{
  "mlp_ratio": 4,
  "patch_size": [6, 6],
  "width": 320,
  "beta1": 0.95,
  "eps": 1e-08,
  "warmup_steps": 1830,
  "weight_decay": 0.08
}
Rows from block 4 of a small image classifier, named by matrix and row number. Rows with one number belong to one neuron. Each number is 500 + 50 x the weight over its row's rms, rounded and kept within 0 to 999. All counts start at 0. Numbers have three digits each.
After each neuron's rows are labels from the 100 images, of 14976, where the neuron reaches its largest size: "strongest on" is what is common among them. Only what is clearly more common there than usual is listed. The data: made-up waving flags. In brackets: how many of the 100, against the usual share in percent.
# u: gMLP up (value half) (model.blocks.4.mixer.u.weight, 640x320), inputs 214-319
# v: gMLP up (gate half) (model.blocks.4.mixer.v.weight, 640x320), inputs 214-319
# out: gMLP down (model.blocks.4.mixer.out.weight, 320x640, transposed), outputs 214-319

u.301:491530575504476428426518439380482493566567451507574521576462439547489494480551550528545496465591365472553530522567427384424514529464486477409477516469537404516481521453510500559533450519470503512527534456479503456477480503404481439538489530460495523506429431519513572491442442455508537487495582484542574537444481489600
v.301:437475523551531547511570448473457465462515456462544512472539500531521514579547485519609404546557555523519481454614438409565469560448549426552492461575612426405488515523529399467548493584465422496510573446485483495602510477463468509522614583454590605503514459541562528573486529465449455470536562480540465524501568577577
out.301:548455442466427550572567479564569520485559500557456505531477482477488487592539481586495594491402540473476530509515522421511464553510510541561456455546535481455511417616469522572398441464580520609440487504522449448475516506568556509594473472543437536597453446473521528448439432417557469478506583522555549472380525523555
strongest on: flower (39 vs 7.3); gear (32 vs 7.4)

u.151:513508549530479527481508519522469595452521538568443433462472484523410448464464496553508469514508573545517440526551527463488505497454572662425523490473470493505424447435519494478333438440574549532396506444475447540436532463516484522586540520475511449447645435480414581540444515452486593460584494550466446506476492464510
v.151:542508472566461533531566518545590467443524536430489564536522495592538530507610477464550414493512550483475536509558511510619416496565439565470492536457474484470468423450461467552479564537479457470530443599538534524382506417475511454560503480434453523497503438491496502435627447381550477529495475460491434465417521470516
out.151:519610473469523557626561493461485439489395484503508455521448528465492476504501503457471447433584554489580538455536551482573475508519502499469520461548491393471558429531473541527544477410483475494564549424497454506442536529494452599423520477423461439544538467499563544490548466484537525408473546520500526482457472416520
strongest on: three vertical bands (49 vs 6.7)

u.612:483406516502547596568493449476469455450468531561534563426428441440540487462459600508528480603454523404418468572519509469498483561407448516449432559610508428444485479496482527461477482503507482479565517493531473495478514598606492580529539480385484469565374476509449482557534584442445531570442449512487556445570495511416
v.612:541457464403456504472546537490530518424401422522554577449521514412449611449581485529540455588481470474489469584491401497483492489435440508497489514582509462504517576517442483544530495436459473530427595470570575538510489556438464542497558502488373462512534464508468508600489529470500498527482520469574445512446452401519
out.612:564491530419536516521491539502499473524524454495505471481604556392573574487505499498494516463563531545488542578442564511584542444516405493511534540461542452507471503438436475511442513479529505527526537453523450481483418435545480567473519512467512445472524488418563515435570380556507600551496554497521435478460475467475
strongest on: flower (53 vs 7.3)

u.59:492583480478466582521633509477499437450489518418480571491454421530484668472544514491504459440484521461511423490461449430519473466464538522577447579500485525440542476537430496496476346365527495506489427507437478448414525481551488544533493536354517494532476538428504561560511503545556533537420457458519400514485447541542
v.59:471440484489515552441525463446478456432451534548491529493428449537520543532526577460480524502403532464530472454511553493548511423471469549516337462511529523397448510504424509474469558468478489547437549390507493637439553507514504496397513520514504507486463577479596530574511537410419556477433447477518392503526427469535
out.59:537506451507545434577463527509437424542531564598534540408466511465507441514454500583551566404479507511503532547439516491528523485506550525452502515524427451471532425506600518513421470443504467478519522425463440485556467533398425532491424449477544544476470429639588453435430460556524491471602589587448550422496431499414
strongest on: flower (28 vs 7.3)

u.452:616507570527438480553526490479553484488481507538542524557515495480573494551495423576617451503462433569545534514507512447469599561554506541522464588570531538603563460515496512352457467443435566533531571424519479471354551501443516449423492497516447360463483433416464483490517513595446455547429548574462425575475528491499
v.452:540578515528454509492539456587472511542571415535442571453524515535469558490516410550581426459501487534474491449429535539547552492467570513495472548512481479507539395517438425503507562490476515541485563421459419523449501458591534575527526549516411483499528544554566424472479503458474407514459438531518499464489506519511
out.452:461590489535613424457528465508533551493453533560462515512533607459549586481534436522510534556440562512527527545486560500486488517488528530534569417513466561489450483489428515561545471496530578465420491597493482511592514462473481474496438471496563642452546485472476563546499575514489467495547561575481501525480500584479
strongest on: ring (45 vs 7.6)

u.197:431509455399476435569515489504481521543453545459475530482467501494539470510509542442526524432523518471478478516591427466494434509538498515511514538555568505523513561559484564366601502465456429567574476427510467501506606497549514500479584541504500487529439580448544394519450547487509423509558464505435571482464370541540
v.197:461536434445453472457495479537464500464455555502621493513491527482556643569526473545565464433491479495502568560409452459433484529550538408498509536495527506567584498479460531471519526461433532551463484425567503458607519527532525472440494517517443544566446510491553468450445537502499408556580450507528442528471410426545
out.197:496501470393495513482509496455463523473584551490522391470532457507517479509427476531485552415494493587483564491470585557585525429469426579410513532477514415418447441567470443445485543507524424508536494496513489460516513489523494492507515535545480588619457516529542540434512400536520502505457475538579486494471525461495
strongest on: flower (51 vs 7.3)

u.98:470379523436387395601452581523464534516460521607508512537582511477499522477581413501482550494490443433550420541386519573530548508450464538442526561448530445518567508497462479483447616451495473443502535454442508484588532485466463497628479505519369439409567535524514521601459520539485559413496442494500541545439459443515
v.98:516609472556565526495507508476541474498551477531469502426553450535439459521526472552481521457539450521551621519460535492439476507475549432600487639433541463511532510487484576462434450415533468509522473446509455440529554502547552492452510561524499624500486460555543570502487515574485509408436537488510487508511431504354
out.98:512474454501528449548533464620477469472465516502588447531522597577404562550475499491540538483559571382511484435524538480447464468504457564471590550494463591474503537477529581475481461507519433483466496477530532505487477506554527584485452462477437368541541543439419554490551432465475529428487473480487464445599451461557
strongest on: three vertical bands (35 vs 6.7); two vertical bands (25 vs 6.5); diagonal split (25 vs 6.9)

u.377:523485450550421593458654381478406557437508580479511419498565530511508510505520441465482511557449562575485443472547550427508451460417450485437546548501434554395490503577542536528510483529498578454477521363380403586467553511383490529581507506513498496495489537489485488505437571444585531455552553556451454527506586469600
v.377:523438555484480495436530430468484501475570454466483443527543513528382553497498522527524424514506437393392486568464559477532417542405539561557553386449494456481496510537460504505491524456532509514567524518470457490533422443499509471514452442576582495455448529514455504537504555504515386489437556434562505546607453476448
out.377:430527528487476577491498502522494493553554619509428540501539524563584577520491515492461454525482449545430579519474479551564410558564507526505523507501482625518524478498543441543471457491427496446519586484549520425490565472604457506481535504554514471487521469514627510521423572534491499517506450423468423570532353433500
strongest on: three vertical bands (33 vs 6.7)

u.129:598538507612549506490463568452517577483587488402503562496557492498509448560514589585513539516526540418543567445509536561487465607552499500523464429432536525546537443520507407463411483555509503512461459436545513529546526574528451479483367546544493450522572542554599537423504438458461555495439483555504621496503521536479
v.129:576553423592518501561528516394536484504602470416535530543515543401439504558464463512433518530538527549460495536523532529477474529573500482550500454428560549484512438472485515454378504530550539438483452595558444422562441483505474487515479542534461505511504452606558493496428513519519509531443419498495551545487526560507
out.129:446468525493545530492537575526556477571470481501533476507471499551535524405506403434483465571537461510517587551482407440549546528484489540538515559493489469505455430531509591416424511547469556455507501541440555481451492468504563453538574439482501542430481452498442530413474465424568345501541486495542517406528495452403
strongest on: ring (39 vs 7.6)

u.385:445455407445531411547464470441492524490524493441552524446476469480547451515525472473532503502572533421472541494571536507443478467602540527589532430528554553457534508505428540547481470491533526494568546511559419523526488450543521452521472499544506494543361466536395459506422476393533525486443466518513506588494550505523
v.385:528495512504509540441490548480492506532536453380626510520560435382514469495416475510466482451579498393543594469542468505527490479470520497417630473520575451472407550602399435551451460546489496542524524487558503538510565531402492567598428549537418457504495409510414571563529548479473461593472458537490507485507581526414
out.385:485537491458487531454493528508529513517444549495370530515503517497455463490463635507470520559416564475461388538628454510532485600512511570472575490521459505544470424450595446516441518396464528524505504489603549495479551437445530489469475401572479515510518513473529450445610461481446465429554471462459479502437464357570
strongest on: three vertical bands (32 vs 6.7)

u.619:424527555528524552509520536487505504469431512543496375484468451531530527530486415492464460444532461491555469527470512464547507436523510502508558530476529509537443567525558560538611565494498550420481398501542568557531533390542412555480472480427437429403597556438530478470441460457528448567473436495417504525562500403404
v.619:504506442510461512545529558523467566451534459497454389581431503503520463598517441518513498475632491706572500443468530473436467528536488533454428512503527549465454507476554488536561472528453429491528496525580511522510589567575543529591462523456508445368542527488521488430512526462468431533491550421495481524500567519500
out.619:537479449560499457595487443459579544492366454458487560555464444497445430523487438505531561486431516546569515483554495482494460583462338468574493520449520525504521474536534470554476491472472482503480535546486588551454546541496538454453490548479480538619414552522534542477476575465452477387584474570552467545536532523553
strongest on: flower (28 vs 7.3); rhombus (25 vs 7.2)

u.531:500543556518470458570581556422546488497523480513546562453488521495487568540501533560568520517533462617605504541560470516507402614451527392490555490570608474545545475468534488548429438440469499541596474523493506492558497552465535473530614483472555465449483615515489552532519483491517456487519489501498469491469494536442
v.531:498463513438457491514463498524483473552498610572425600487484468462490456478571528492522398491521463534495400553575564442482532560448525413572590541485555497496583426417492412516380540423471595645538482492433437475636408561496475451537544477416579479545599539434421482443492556486474540462481557494522432458469497448441
out.531:500518471472539577586537431405493496538531506463524591452432427451523545469493459523512517457541471514553459469413364500495539445450487509515519532553584511415521428509500477568563493526529531537504574443509516515593561481485561486514524491502519515532472539580461432583535482449530470476568490543492450463524457427391
strongest on: saltire (45 vs 6.6)

u.281:480420548497497469459467447448451501504471523468538527519541547528498541518484460621455551536514469455421440607512528566427532515462473502435447460406526523456508518443467593529535499532525487484531508492497453481462495503551548454386553451517625503464492555564479535488473592467537532522494415541559598492516523470559
v.281:480492472468505568494394414558482465466488522530510615552592456480561506429428464498444523498518554512443520511504582580478422526464552539480512443527468506480481465433527519501570496499520525521504497474466487446447473521505553522475470413529509537446451518523489516537480513486393483533568428461442463421427510405566
out.281:418510413554537455384529531562438575585428589486500518525440516456548570508414527545556545613514491530519508565492479532487622585454494479421423526571428468559500488505540486474486560671530500469473468428543353545479563424539540440505469389486552530515558484503522455585456523399503522585472490534527582509532498400475
strongest on: three vertical bands (34 vs 6.7)

u.134:504545450480474479471553644402471568527456449450529511561468437507471486508512497553506597577535463412522468601468433541502437478561464495534540513560440464447508528431401470511529565503534530479481489482507503428468574513456451552522486547501533504554542546453390582525497471610541526471475467502411465519493573505464
v.134:554475518458505530448482482514586530424529530665512393515490429504465481488504487384498530480511431476479429472484413450559442472455471501478521479486528511428508597456487556474402466433563527526515544405523405523542414431534449543501513550471496556519499572458423545490519490424498562450563429512532546434482425475488
out.134:561482436512504480558518434547570535463458429423450474490527441517540505462462547553412459494500491516483467509374523540468495457511523476465503506532394500517520523437479533536491498532509487566561439520465470594532489450459645477430485452620543450523440502525506540546485454519535552483599641498518482483567618529565
strongest on: flower (45 vs 7.3); star (29 vs 7.7)

u.334:572466482513484439488574458545544554511449554619545435554427569584516455515462445565431628598484475559477405438499481491470422495545462470516458506508538546507528567481397573519537592514489451553459480540494431387473461409526495556569475510450571545514465417444587525527462528535419589521506531449473612398525523509472
v.334:564488474490432487434552482499557438473491456459541486618452561554480477475484460514532531563481497433551513444486527436511522465500538481592487470515457495523546435528408464374465561387465466638442503475445474572537528511561516529529452421542541520481544488493613588533450567500538515535439499477490548503525472501445
out.334:488485489400466470444493441602453524470532496549511491489575487531513567522526513553527429530573508566503416458499434487488464520541491566453565474524467470518413365379472453474556464546548632472494495536484554530504513573467405601573491480480453424557510532489475436544598490530539444437550449555435509531420493481543
strongest on: three vertical bands (27 vs 6.7)

u.315:412541600538527551433490471503454495553475533483561414522380488437502495562376476459549554535557441497506529503506526514462607438424560445470443486479494557543526497471516502551464555511485437526496560496454504505532454650493524477481510502530456555534487410520476517554411568449428503531539488562542514614482347462500
v.315:564558487521470557495407455441534477553473510523461424456519454523555508574501489518441565536520479514483506534473448558530492505488478463513505501506447522503495518524477495499429432432522484466412469569530404431450507549448501553549493473505549495470546593506493438515433628593496535435475552423493481461531564452462
out.315:599520510519522554620546462439542478470520504484449469400543478481494497525572454550553482465516504498547479444552524549439451457472454424524508544513572513501522493582508482419544481448581478484541411504485439624476582514570445477533369564487448505503530419480450501471490558498417466440453521483505437365580491560419
strongest on: three vertical bands (47 vs 6.7)

u.595:449479569606425551515515482564516452478477455514517556496489542393556485513574521412492491516554479495513646478483449434507439576485534552479442487475518534434568519478548492554415534510434510591487513501467464481520579523531542465413482519524598550529478425512532467486503557478461544580457490490543524495419507477561
v.595:461462464550466530473550488473490523503557510529586493492500467510556435456524500481554466449487537497434473445423471501490579481448507636358460509467507466511489572531446494518410561510530488562568467537423552559547477544479501474412459541575619432551535474413516518534498505482451473496548572484537515493566473551570
out.595:610492461421469584474556560474429494580587483403516551591521510478441446499442485489498498458538556585485475500454587404480534466434381529454528506501514471473550432539493552440551515491557479421517545446500469367421602540524498550548550441542574550474483412521468494431519436562501468560532572444403553484557638503423
strongest on: ring (34 vs 7.6)

u.87:481462593497403438515496508602536542415543508509500508486397578569519573511478475454551456499496449513517564619371515507438500454576518537543496592529453462570520452537630512495502487543553517495545501508516521483432378496494448492539477608459493516499519404466452468439536461491554427423559442547508483505564442517464
v.87:439456493503471525472472581513508592463462509460541493427452575502518479427499531480453512511539435600438475660538539504495495468486472526530439448467520524563526436476534526528541547397477467533556455440491532452505529439503416581530496541491547438554543394535479510466521520524549452453522520526500476481511595361513
out.87:480536514484630506449549445455554524447451494477417461538611466534556525572559545508474471439442568588551484466533438517513497389478427531396378469472546452409523549512456517504452556532516437445466431503451501500516563456449564537479472493450491382492518488472443541501487504517462509505569496512563496506436451512531
strongest on: flower (28 vs 7.3)